config.yaml
arch: "conformer"
model: "audio frame classifier"
dataset: "tunes sung on syllables by a formant synthesiser"
train_examples: 39062
time_shift_ms: 100
n_mels: 80
hop_length: 160
input: "log_mel"
spec_augment: true
win_length: 512
num_classes: 63
output_stride: 2
norm: "layernorm"
hidden_act: "silu"
mlp_ratio: 4
head_dim: 64
fused_qkv: false
qk_norm: false
layer_scale_init: 0.1
inner_norm: false
moe: "expert_choice"
num_experts: 32
moe_every: 2
expert_mlp_ratio: 0.5
experts_per_token: 2
shared_expert: true
subsampling: 2
layers: 10
width: 128
positions: "learned"
kernel_size: 9
label_smoothing: 0.05
residual_init: "zero_last"
optimizer: "normuon"
muon_scale: "match_rms_adamw"
learning_rate: 0.0047
momentum: 0.85
nesterov: true
orthogonalizer: "newton_schulz_5"
adamw_lr_other_params: 0.0019
ema_decay: 0.999
max_steps: 5400
batch_size: 64
epochs: 8.8
lr_schedule: "wsd_sqrt"
decay_fraction: 0.2
final_lr_fraction: 0.01
warmup_steps: 270
weight_decay: 0.08
adamw_weight_decay_other_params: 0.01
Rows from block 2 of a small audio frame classifier, named by matrix and row number. Rows with one number belong to one neuron. Each number is 128 + 32 x the weight over its row's rms, rounded and kept within 0 to 255. All counts start at 0. After the name is the row's rms in percent of the matrix's.
After each neuron's rows are labels from the 100 clips, of 14976, where the neuron reaches its highest value: "loudest band" is the band of the loudest frequency at the time of the peak; "strongest on" is what is common among them. Only what is clearly more common there than usual is listed. The data: tunes sung on syllables by a formant synthesiser.
# fc1: first MLP up (model.blocks.2.ff1.fc1.weight, 512x128), inputs 0-63
# fc2: first MLP down (model.blocks.2.ff1.fc2.weight, 128x512, transposed), outputs 0-63

fc1.354 116 [161 216 129 139 107 196 102 114 169  41 137  84  98 121 133 111 175 132 181 112 129 100 148 100 142 134 120 117  55  63 106 128 114  98 105 115  96 124 135 150 153 100 129 150 133 133 153 128  61  82 100 199 137 117 146 128 138 134 134 135 133  70 141 105]
fc2.354 088 [ 61  60 110 159 159  66 159 213 145 128 108 113 153 134 111  82 117 122 175  89  46 140 145 158 116 145 115  93 117 171 111 132  86 123 161 128 110 154 181 123 154 138 118  71 191 152 159 190 151 124 142 136 133  76  92 104 179 120  81 137 132 165 113 109]
loudest band: 500 to 1000 Hz; 1000 to 2000 Hz
strongest on: vowel: /æ/; deep voice; thin (high-pass)

fc1.49 110 [106 180 124 142  83 147 114  86 119  92 124 144  70 164 131 153 135  88 147 162  80 122 163 101 148  90 177 143  89 155  66 187  70  78 156 111 133 125 183 192 180 109 170 104 123 124 165 132 116  77 157 105 143 155 131 127 147 131 118 174 181 146 110 181]
fc2.49 142 [154  59 100 117 155 154 104 155 139 118 109 150  88 164 175 114 125 132 162 151 217 142 217  93 111 124 152 124 109 120 101 187 168 151 125 164 159  68 150 100 182  98 146 176 136 159 171 156  60 117  89 113 165 112 131 127  90 158 156 122  96 109 120 100]
loudest band: 2000 to 4000 Hz; 1000 to 2000 Hz
strongest on: quiet level; child-like voice; vowel: /ɑ/; consonant: /ʃ/

fc1.368 125 [131 195 124 144 107 146  99 120 105  87 149 158 161  88 140 106  98 206  35 116 115  96 165 116 156 107 117 130 125 156 142  92  93 150  82  97 131 143  59  90 172  59 127 144 148 158 149  96  87  99 130 143 118  62 146  92  97 128 150 179 164 124 126  85]
fc2.368 119 [136 125 222 193 105 112 206 146  83 118 123 112  83  93 114 123  88  69 126 148  98  90 111  95 168 175 136 107 153 160 134 187  98 119 133 163  80 141 114 176 132 176 167 126 131 126 166 101 159 180 186 131 143 118  91 124 179 111 146 194 100 153 142 151]
loudest band: 250 to 500 Hz
strongest on: child-like voice; vowel: /o/; mains hum

fc1.363 103 [156 186 195 202  95 104 155 130  79 169 127 112 167  45 136 172 143  96 110 118 147 102 168 158 115 117 111 151 135 130 106 161 164 182 121 153 101  73  92 153  87 121 133 155  88  75 123 133 158  99 135  77  94 100  86 115 155 139  75 181 159 150 154 148]
fc2.363 126 [ 99 140 115  65 172 161  89 115 170 150 115 107 126 118  93 190 156 118 110 138 111 142 107 107  93 121 140 180  75 106  79 132 149 103 101 172  99  76  38 124 135 103 171 148 103 171 121 175 190 170  60 144 103 108 125 148 158 107 162 117 145 103  99 133]
loudest band: 2000 to 4000 Hz
strongest on: child-like voice; vowel: /æ/; consonant: /ʃ/

fc1.309 084 [166  94 138 111 106 119  79 156 156 130  97  93 115  86 117 215 139 110 122 102 118 138 148 142  64 105 171 108 119 169  83 112 119 122 149 137 101 181 134  81 159  98  56 182 146 125  74 103 129 120 115 177 102 125 138 145 102 157 140  62 138 149 120 145]
fc2.309 045 [106 179  82 144 140 103 124 102 141 150 144 112 131 142 113 161 193  76 124 137 167 172  94 156 205  71 110 157 140 124 173 134 143 104 158 170 118  73 132  90  91  77 146 161 141 103 138 139 163 141 107 112  93 146 134 170  82 209 152 103 152 160 106 174]
loudest band: 4000 to 8000 Hz
strongest on: quiet level; white noise

fc1.235 111 [116 112 149 122  98 100 119 151 152 106  97 100 136  91 141 154  83  93 155 116 139 141 152 132 114 126  75 135 110 134 102 103 127  89 170 160 111 107 117 187 156 132 158 153 157 140 155 150  98  48 108 174  88  80 118 143 116 108 100 152 144  93 136 188]
fc2.235 160 [ 63  91 142  80 132 144 102 135 146  99 132 112 111 142 171 149 120 130 148 148 173 121 132 123 185  91 118 101 143 121 157 104 117 107 117 119 170 116 123  90 165 169  71 165 142 120 142 121 127  81 124 117 114 154 120 122 112 144 153 142 161 123 126 106]
loudest band: 2000 to 4000 Hz
strongest on: vowel: /i/; thin (high-pass); consonant: /ʃ/

fc1.188 095 [140 109 109  93 104 177 112 164 167 149 120  80 134 125 138 213 150 114 100 130 108  84  93 109 108  92 154 136 101 119 116  99 163 120 127  87  77  80 161 125  82  59  46 148 132 210 142 116 155 131 195 167 130 134 134 131 108 130  80 104 170 128 113 108]
fc2.188 099 [158 166  97 126 139 103 131 138 128  91  92 173 115  66 114 110 105 115 218 142 164 171 122 157 141 136 125 103 148 163 155 113 167  90 126 118 195  57 114 128 129 169 156 109 190 101 160 134 107 162  98 152 142 131 118 187 146 205 135  78 149 169 117 145]
loudest band: 4000 to 8000 Hz
strongest on: consonant: /t/; child-like voice

fc1.306 099 [142 176 130 116 201 132 124 188 106 137 137 159 132 138 182 139 130 132 107 170 127 111 173 174 106 129 168  98 141  98 171  95  88 169 172 120 159 153 162 116 122 137 168 138  90  89 125  76 190  77 104 126  70 135 135  28  71 150 129 101 120 125  74 114]
fc2.306 103 [105  64 115 160  90 116 178  94  97 104 156 177 115 101 120 133 177 134 136 164 156 136 134 140 128 128 147 116 137 135  88 150 105 116 134 152 113 132 173  71  91 140 145 122 135 142 141 149 129 132  90  81  72 122  94 180 153 157  89  83 126 133 104 101]
loudest band: 250 to 500 Hz
strongest on: vowel: /u/; consonant: none

fc1.424 088 [167 134 112 161 114 116 197 181 172 124  86 135  66 132 131 141  95 147 134 156 139 170 134 161 181 180  80 156 135 133 129 142 110 184  97 140 150  71 106 102  75 100  99  90 125 100 134 127 110 132  58 182 178 101  92 162 102 131  94 174 134 159 133 142]
fc2.424 063 [117 143 122  89 172 104 175 149 172 187 164 159 130 179 136 108 106  99 118  92 118 136 141 116  82 188  86 142 139 104 162  82 109 136 109 185 117 113 142 135 121  97 150 155 209 105 114 144  73 128 147  94 100 149 169 192 154 124  33 151 163 106  97  63]
loudest band: 4000 to 8000 Hz
strongest on: consonant: /t/; vowel: /ɑ/; vowel: /u/

fc1.331 086 [134 169 134  98 129 154 178  94 179 115 176 162 129 148 182 122 182 123 155 145 158 145  57  65  81 114 117 134 143 122 109  86 133 139 115 169  93 149  82  88  96  88 111 125  47 127 145 141 134 146 151 181 154  87 124 118 112  92 111 156 164 147 117 144]
fc2.331 097 [ 89 158  90 127 109  65 146 155 110 187  92 129  90 112 128  88 125 172  97 125 131 162 104  81 132  90 106 154 128 185 140  95 117  97 127 182  97  90 129 152 227 140 156 142 106 103 134 126  90 136 187 156 119 186 119 156  93 132 111 179  56 165 153 135]
loudest band: 500 to 1000 Hz; 1000 to 2000 Hz
strongest on: child-like voice; vowel: /ɑ/; thin (high-pass)

fc1.169 082 [121 129 114 140 131 133 137 173 194 169 180 145  50 120  93 149 146 106 112 159 132 162 126  51 123 119 130 160 174  82 127 132 152  55  98 135  81 133 128 142 107 128 107 144 167 144 127  98 130 137 100 103 135 219 142 205 112 178 207 131 135 123 111 187]
fc2.169 064 [143 138 126 187 122 152 115 113 104 155 126  91 131  77 115 100 100 120 113 104  99 150  86 178 176 100 123 111 167 155 121  66 144 171 137 154 169 131 118 122 132 144  79 151 153 101 158 141 142 156 120 144 167 101 170 125 170 121  82 125 124 174  53 116]
loudest band: 4000 to 8000 Hz
strongest on: quiet level; vowel: /æ/; consonant: /t/; white noise

fc1.465 094 [152  90 139 185 106  93 116 154 166 139 151  41 171 113 141 163 154 134 100 100 144 162  94 121 115  89  59 166  99 140 134 139 156 127 133 148  79 143 155  97 144 109 113 155 123 132 124 120  69 132 128 117 207 163 113 101 129 119 160  97 134 176  91  95]
fc2.465 098 [104 175 137  97 127 120 118 189 143 139 132 107 202 159 128  38 127 141  92 191 151 133 124 162 119 107 149 105  78 117 178  71 113 112 134 104 161 127 143 140  75 166  98 138 139 134 108 120  68 141 170 165 181  92 215 176 144 126 208 107 126 123  93 146]
loudest band: 250 to 500 Hz
strongest on: consonant: /b/; vowel: /o/

fc1.400 093 [131 113 161 183 151  52 169 192  69 100 118 135 121 106 133 129 139 140  66 191 116 153 145 144 186  80 126  70 105 102 155 136 146 114 126 132  96 115 152 165 163  95 116 134 165 166 122 125 151 111 138 120 136 159 108 142  85 113 157 144  93 150  87 158]
fc2.400 076 [152 148 189  84  78 139 134 122 121 116 116 162  69  89  74 125 128 140 151 150 132 110 139 134 116 101 119 104 135 127 144 109 150  86  87 124 184 117  79 128 107 154  60 123 127 132 120 189 172 102  53 115 137  91 156 153 101 104 150 116 149 101 133  84]
loudest band: 2000 to 4000 Hz
strongest on: consonant: /ʃ/; vowel: /ɑ/

fc1.401 094 [ 88 173 100 105 149  71  71 151  99 147  97 141 126 143 152 162 128 143 150  99 116 117 152 146 143 133  98  55 120 145 128 170  60 218 135 142  67 131  79 165 120 144 184 121 192  84 154 160 133 118  87 151 143 137  72 184  76 128 105 205 126  95 143 109]
fc2.401 080 [ 83  94  75 136  51 163 183 128 138  51 190  90 114 105 108 171 142 146 179 168  90 186 122 127 123 130  47 125 140 140 103 108 106  91 145 102 145 153 123  55 141 118 133 147 139 141 120 161 157  98 153  74 141  80 166 109 177  99  92 133 118 121 151 158]
loudest band: 2000 to 4000 Hz
strongest on: consonant: /ʃ/; vowel: /i/

fc1.138 085 [135 106  86 152  57  79 206 115 177 170 146  92 166 114 166 183 105 136 123 149  88  98 128 130 214 113 114 110 147 100 132 145 103 163 151 152 132 143 157 134 105  94 130 124 132  89 160 118 134 179 145 130 134  77 134 190 109 140  97 139 163 153  90 149]
fc2.138 086 [146 101 164 139 142 218 138 119 133 140  81 182 177  92  87 165 140  96 119  80 130 117  72 108 184 106  65 161 161  92 138 108 160 117 142 120 104  86  71 112 133 168  46 145 175  93 144 137 135 109 158  93 173 127  98  83 117 132 166 113 142  87  82 133]
loudest band: 4000 to 8000 Hz
strongest on: consonant: /t/; mains hum

fc1.282 087 [121 125 149 171 139 125  72 163 119 184 132 138 150  94 114 135  70  94  81 129 181 134  51 112  90 105 104  88 175 109 147  95 175 139 119 125 121 128 109 110 122 125 134 158 123 160 127 148 122 135  56 157 181 104 100 166 124  88  90 150 108 143 125  93]
fc2.282 055 [147 107 103  90 126 158 138  92 134 131 163 101  92 151 128  96 194 155 165 142  94  75 191 135 167  76 149  89 137 153  85 147 160  83 104 152  99  88 126 130 127  84 176 140 122  65 125 131 171 137 135 122 102 125 170 141 129 123 117 148 163 101  58 143]
loudest band: 500 to 1000 Hz
strongest on: clipping; vowel: /æ/

fc1.297 103 [153 105 148  95 119 105 166 128  89 106  77 103 189 127  96 134 116 159  99 136 136 162 127  99 111 174  80 126 186 137 110 109 167 169 149 188 106 129 102 149 139  89 109 135  80 170  99 182  96 126 133  99  97  78 153 104  81 120  96 147 105 149  61 150]
fc2.297 102 [110 111  89  97  90  87 132 136 108 141 129 107 123 139  70 138 157 121 115 169 121  61  64 132 145  73 108 158 113 130  72  90 128  73  99 111 105 126 146  93  49 128 143 131 105  44 106  96 119 140 130 121 175 166 182 133 144 142 113 130 121 194 144 115]
loudest band: 500 to 1000 Hz
strongest on: consonant: /t/; vowel: /æ/

fc1.501 092 [101 112 191 165 131  89 110 129  95 142 136 103 132  87 153 107 116 101 177 175 101 117 139 119 129  85  94 104 137 145 131 104 115 160 155 143 144 129 144 181 103 141 161 123 129 193 109 185 114 107  85 124 138 103 115 192  71 117 185 111 128 154 113 105]
fc2.501 062 [149 150  89  80 119 146 118 147 106 154 164 192 202 131  47 117  91 108  72  55 150 109 129 111  60 123 131 131 107 149 134 162 121 150 115 151 145 186 120 168 127 108 133 116 118  92  86  73 154 136 171 123 161 102 185 112 104 100  75 118 135 105 128 170]
loudest band: 2000 to 4000 Hz
strongest on: thin (high-pass); vowel: /e/

fc1.48 102 [171 106 118 115 114 113 124 143 134 188  71  79 100 118 206 114 141 102 111 110 145 128 133 148 102 169 129 191 158 140 168 139 178 109 122 143  82 162  88 108 153 135 168 128 173 147 136  96  83 157  79 112 126 175  96 132  97 113  95 118 114  92 170 159]
fc2.48 092 [166 124 176  71  77 194 132 107  92 160 126 142 132 178  64 103 122 131 139  84 147 122 141 140  90 150 115 124 134  59 168 170  96 175 180  60 170 118  95 123 164 140  11 184 129 101  87 155  81 141 101 148  88  81 148 134 141 127  86 146 132 162 121 133]
loudest band: 4000 to 8000 Hz
strongest on: consonant: /t/; vowel: /i/; consonant: /d/

fc1.277 093 [126 116  96 158 146 167  99  96 151 109 130 120 128 141 133 169 126 142 119 210 117 129 212 127  86 123 153 159  68 161 143 132 168 213 141 131  80 132 135  87  95 134 134 113  72 108  95 147 134 128 164 136 134 108 101 124  78 127  95 118 129 122 155 172]
fc2.277 080 [122 165  91 144 140  95 145 108  92 139 137 125  69 111 113 146  87 104 192 111 153 110 187  79 106 118 158 154  70 133 107  88 107 134 145 132  85 109 139 134 146  97 124 177  58 136  98  91 130 139 119 126  55 134  79 123 102 131 109 102 130  88 147 164]
loudest band: 500 to 1000 Hz
strongest on: vowel: /ɑ/

fc1.146 102 [109 203 180 138 147 158  97 149 135 101 106 133 152 122 136 139 109  99 125 176  89 117 172 154 126 142 137 142 112 129 102 127 131 146 118 121 163 201 154  73 140  78 158 109  98 117 111 173 162  50 131 123 159 122 118 151  98 142 143 156 146 155 120  95]
fc2.146 091 [116 115 102 137  72  98 199 113 120 112 127 168 102  71 147 193 121 115 159 142 119 146 130 101 182  91 142  49 128 114 105  71 149 128 113  86 109 115 108 165 158 156 110 105 144  76 131  94 142 144 168 115 140 127 100  90 168 120  92 133  92 180 153 111]
loudest band: 4000 to 8000 Hz
strongest on: white noise; clipping; pink noise

fc1.295 123 [153 131 118 130 105 197 226 101 160 140 148 123 119  95 146 113 139 140 111  87 138 137  90 104 107 164 103 104 137 119 107 125 104 175  93 136 134 138  95 171 106  94 112  78 142 102 142 119  94 160 128 183 154 106  78  82 100 103 131 158 190 164 160  79]
fc2.295 137 [110 196 109  91 175 167 162 108 148  92  88 165  94 169 129  84 112  70  86  62  70  97 176 132 139 134 108 112 133 172  95 125 116  86 160 135 124 162 112 211 129 160 123 155 124 130 110 118 102  79 162 138 135 114  94 136 157 163 104 125 127 154 111 145]
loudest band: 4000 to 8000 Hz
strongest on: vowel: /i/; child-like voice; consonant: /t/

fc1.156 093 [135 113 115 157 120  96 173 157 153  99 148  97 131  90 173 170  77 127 171 162 109 115 113 108 122 116 142 110 179 142  98 116 117 100  97 162 104 147  80 131 131 115 121 128 140 169  71 146 159 168 127 172 101 127  96 144 136 100 191 156 162 131  85 139]
fc2.156 086 [141  96 119  86 168 231 156 104  93 109  82 122 121 162 132 116 129 132 113 132 167 127 149  92  91 157 114 190  96 201 168 117 109  95 157  99 140  53 169 112 105 141  84 114  73 104 177  77 135 146 130 116 102  98 145 184 104 130 115 147 150  65 194 130]
loudest band: 4000 to 8000 Hz
strongest on: vowel: /u/; white noise; consonant: /t/; thin (high-pass)

fc1.240 109 [138 104 113 114 110  79 124 139  76 108 147 108 183 138 142 126 128 163 115 143  91 213  54 112 176 145  57 125 131 160 121 136 111  90 155 129 115 142  99 146 176 131 144 139 123 144 122 111 126 150 165  90 131 106 181 122 148 173 160 160 170  86 131 127]
fc2.240 101 [128 110 111 130 136 121 124 138 124 183  64  94  82  72 133  82 160 161 118  73  89 141 160 152  73 153 122  88  95 146  59 189 149 101  54 151  69 134 143  93 100 127 146  74 103 136 151  96 111 133 161 110 182 115 170 105 168 121 205 178  68 102 160  95]
loudest band: 1000 to 2000 Hz
strongest on: child-like voice; vowel: /ɑ/; clipping

fc1.230 088 [109  41 162 144  92 100 112 155 137  81 131 112  72  90 154 151 111  81 170 123 141 144  63 126  96 137  91 145 115 119 130 107 177 152  84  88 101 127 122  85  96  93  77 180 154 175 124 134 115 149 142 113 142 155  80 105 114 109 143 117 116  80 126 157]
fc2.230 051 [136 114  95 125 139 158  90 213 175 158  88  51 133  73 106 110 160 130 134 109 151 179 139 138 181 152 103 112 116 140 165  89 127 119 187 147 131 156 108 107 151 128 141 131 150 120 201 161 195 152 144 191 110  38 142 169 150 152 113 117 115 160 194 167]
loudest band: 4000 to 8000 Hz; 2000 to 4000 Hz
strongest on: thin (high-pass); consonant: /t/; vowel: /u/; consonant: /ʃ/

fc1.462 097 [115  97 117  97 113 118  90  78 134 154  98 146 114 140 173 106 144 153 122  72  61 141 110 154 115  66 153 135  88 125  94 217  68 160  64 166 124 115 121 134 120 140 164 123 127  52 142 132 135 109 166 133 140 166 115 152  94 156 115 105 141  97 156 118]
fc2.462 078 [117 188 181 146 132 181 142  72  98 157 132 128 105 175 149 177 176 155 129 169  97 170  84 116 130 133  59 120 137 139  98 167 113 171 177 144 126 156 172 181 169 179 130 141  98 188 141 130 125 167 142 152  79 101  94 188 158 138  50 100 157  57 145 133]
loudest band: 1000 to 2000 Hz
strongest on: vowel: /i/

fc1.457 100 [ 74 177  80 114  71 111 170  73 154 124 100 132 152 125 104 121 107 148 150 229 112  93 170 135  72 190 136 108 149  88 121 157 150  93 112 141 119  95 115  71 110 107 107  93 104 183 159 160 126 159 120 104 179 132 176 123 103 128 145 159 127 146 164 177]
fc2.457 068 [110 122 116  58 136 135 142 150 102 128 106 150 124 127 124 163 124 139 131 153 163 106 185 161 106 112 170 153 110 119 100 102 130  77  70  75 156  90 167 149 147 155 155  83 136  93  77 152 151  83  95 153  57 125  74 101 178 107  95 145 124 106 176 109]
loudest band: 1000 to 2000 Hz
strongest on: vowel: /ɑ/; child-like voice

fc1.11 105 [110 119  91 208  79  80  97 129  98 109 155 153  59 128 133 117 126 142 130 164 185  94 159 100  79 136 184 160 139 154 111  60 146 119 129  99  87 109 171 132 130 151 115 135 158 153 142 204 148 151 155 146  81 155 137 136 144 130 120  94 110  69 124 131]
fc2.11 109 [141  99 136 120  95 193 175 121 105  83  79  94 145 104 147 131 145 138 207 125 215 114 103 182 105 124 174 138 100 117  88 104 145 136  88 128 137 205 135 126 152 163 131 166 100 171 142 117 171  85  92  81 141 129 105 102  78 130 116 147  52 108  96 104]
loudest band: 1000 to 2000 Hz
strongest on: reverberation; child-like voice; vowel: /ɑ/; vowel: /u/

fc1.12 089 [121 148 120  86  61  82 192 178 106 163 162 127 155 127 104 154  86  85 116 144  64 133 176 171 116 109 145 143 143 128 133 120 175 148 153 108  94 205 117 163 140 127 133  80 148 160 123  80 155 139 155 123 113 127 127 168  77  94 106 107 114  88 178 168]
fc2.12 078 [112 188 190  68 161 140 159 100 162 148 120 151 152 156 179 158 146 113 210 153 131 160 113 163 141 137 153 130 177 165 148 168 149 136  98 174 127 102 125  66  65 100  94 140 142 109 104 161 113  96 120 132 143 137 128 134 112 202 130 157 135 101  92 119]
loudest band: 4000 to 8000 Hz
strongest on: child-like voice; vowel: /o/; consonant: /b/

fc1.417 108 [116 134 100  85 115 123 123 101 103 115 124 109 125 161 118 178 158 141 104 115 112 177  60 114  81 174 147 116 207 108 117 159 132 188 143 166 112  69  72 147 114 118 144 179  81 123 105  52  94 108 124 188  80  77  90 132 167  95 133 133 153 125 103 152]
fc2.417 105 [118 108 130 142 147 137  89  64 118 172 167 169  72 143 106 153 119 125  86 119 121 137 141 119 129 188 140 158 115 171 102  92  97  96  85 121 161 156 135 119  78 133 134 146 150  96 136 144 157 217 175 126 140 142 140 161 150 153 172 139 122 111 141 150]
loudest band: 4000 to 8000 Hz
strongest on: consonant: /t/

fc1.448 115 [ 90 168 153  72 148 123 178  87 113 154 131 165  97 171 198 131 148 114 128 164 101  63 115 124 150 108 176 129  86 119 159 107  85 139 132 102 158 183 161  71 157  89 137 139 118  75 112 163 151  63  85 110 128 160 111 138 134 140 149  82  81  94  76 162]
fc2.448 131 [155 112  94 170 120 103 134 121 129 165  44 178  74 118 123 155 157 103 140  89 127 116  88 143 110 116  95 123 115 162 142  95 135 119 112 219 128 143  81  85 132 155 125 139 136 105 152 151 150 131 120 149 109 155  64  95 101 122  23  97 121 130 115  51]
loudest band: 4000 to 8000 Hz
strongest on: white noise; vowel: /ɑ/; pink noise

fc1.323 082 [119  93 137 131 146  97  85 133  95 122  86 115  94 140 127 114 118 124 152  78  98 123 137 132 106  90 124 102 118 100 144 131 181 191 193 139 167  83  42  99 140  74 121  92 141 147 127 246 129 153  90 133 119  95 117 169  64 178 134 198 178 136 118 147]
fc2.323 063 [ 94 163  70 138 129 115 136 171 135 160 129 121 175 147 117 100 156 136 118 145 109 131 108 148  44  96  86  84 117 148 132  87 149 125 149  83 153 160 136 133  96 118  95 126 115 126  76  91 145 151 118 168  82 157 112 126 107 109  95  92 116 112 151 118]
loudest band: 2000 to 4000 Hz
strongest on: thin (high-pass)

fc1.214 104 [136 141 125  99 144 162 117 125 114 163 135  91  87 138 167 118 151 122 148 102 130 132 149 180  94  86 118 191 147 157  97 208 107 164 111 116 212  91 104  97  72 133 117 102 168 134 193 156  84 106 112 121 139 105 100 127 168 133 109 140 153 129 186 164]
fc2.214 130 [107 163 127 172 165  69 104 122 112 104  86 156 152 120 168 126 124  88 107 137  95 124 170 169 122 130  91 107 131  95 127 169 112 121 137 108 133  74 155 158 164 144 208 123 147 205 112 128 105 128 121 115 100  91 142 115  91 113 156 151 150 128 121 171]
loudest band: 2000 to 4000 Hz
strongest on: vowel: /i/; consonant: /ʃ/

fc1.350 088 [123 126 144 205 158  91  67 151 151 218 136  92  86 163 121 125 136 136 109 111 124 167 156 130  93 150  67 144 125 170  81 117  99  94 151 139  96 158  98  53 117 171 122 148 156 168 119  78  98 142 121 132 131 129 127 112 161 204 133 137 142 114 154 131]
fc2.350 065 [106  95 114  42 124 157 149 109 228 133 151 206 115 151 129 114 167 122 126 151 140 156 100 115 137  69 121 129 134 106 173 135 108 163 146 121 143 116 122 142 115 138 140  80  75 117 167 116  99 160 134 168  83 177 127  64 133 133  65 100 139 118  85 167]
loudest band: 4000 to 8000 Hz
strongest on: white noise; child-like voice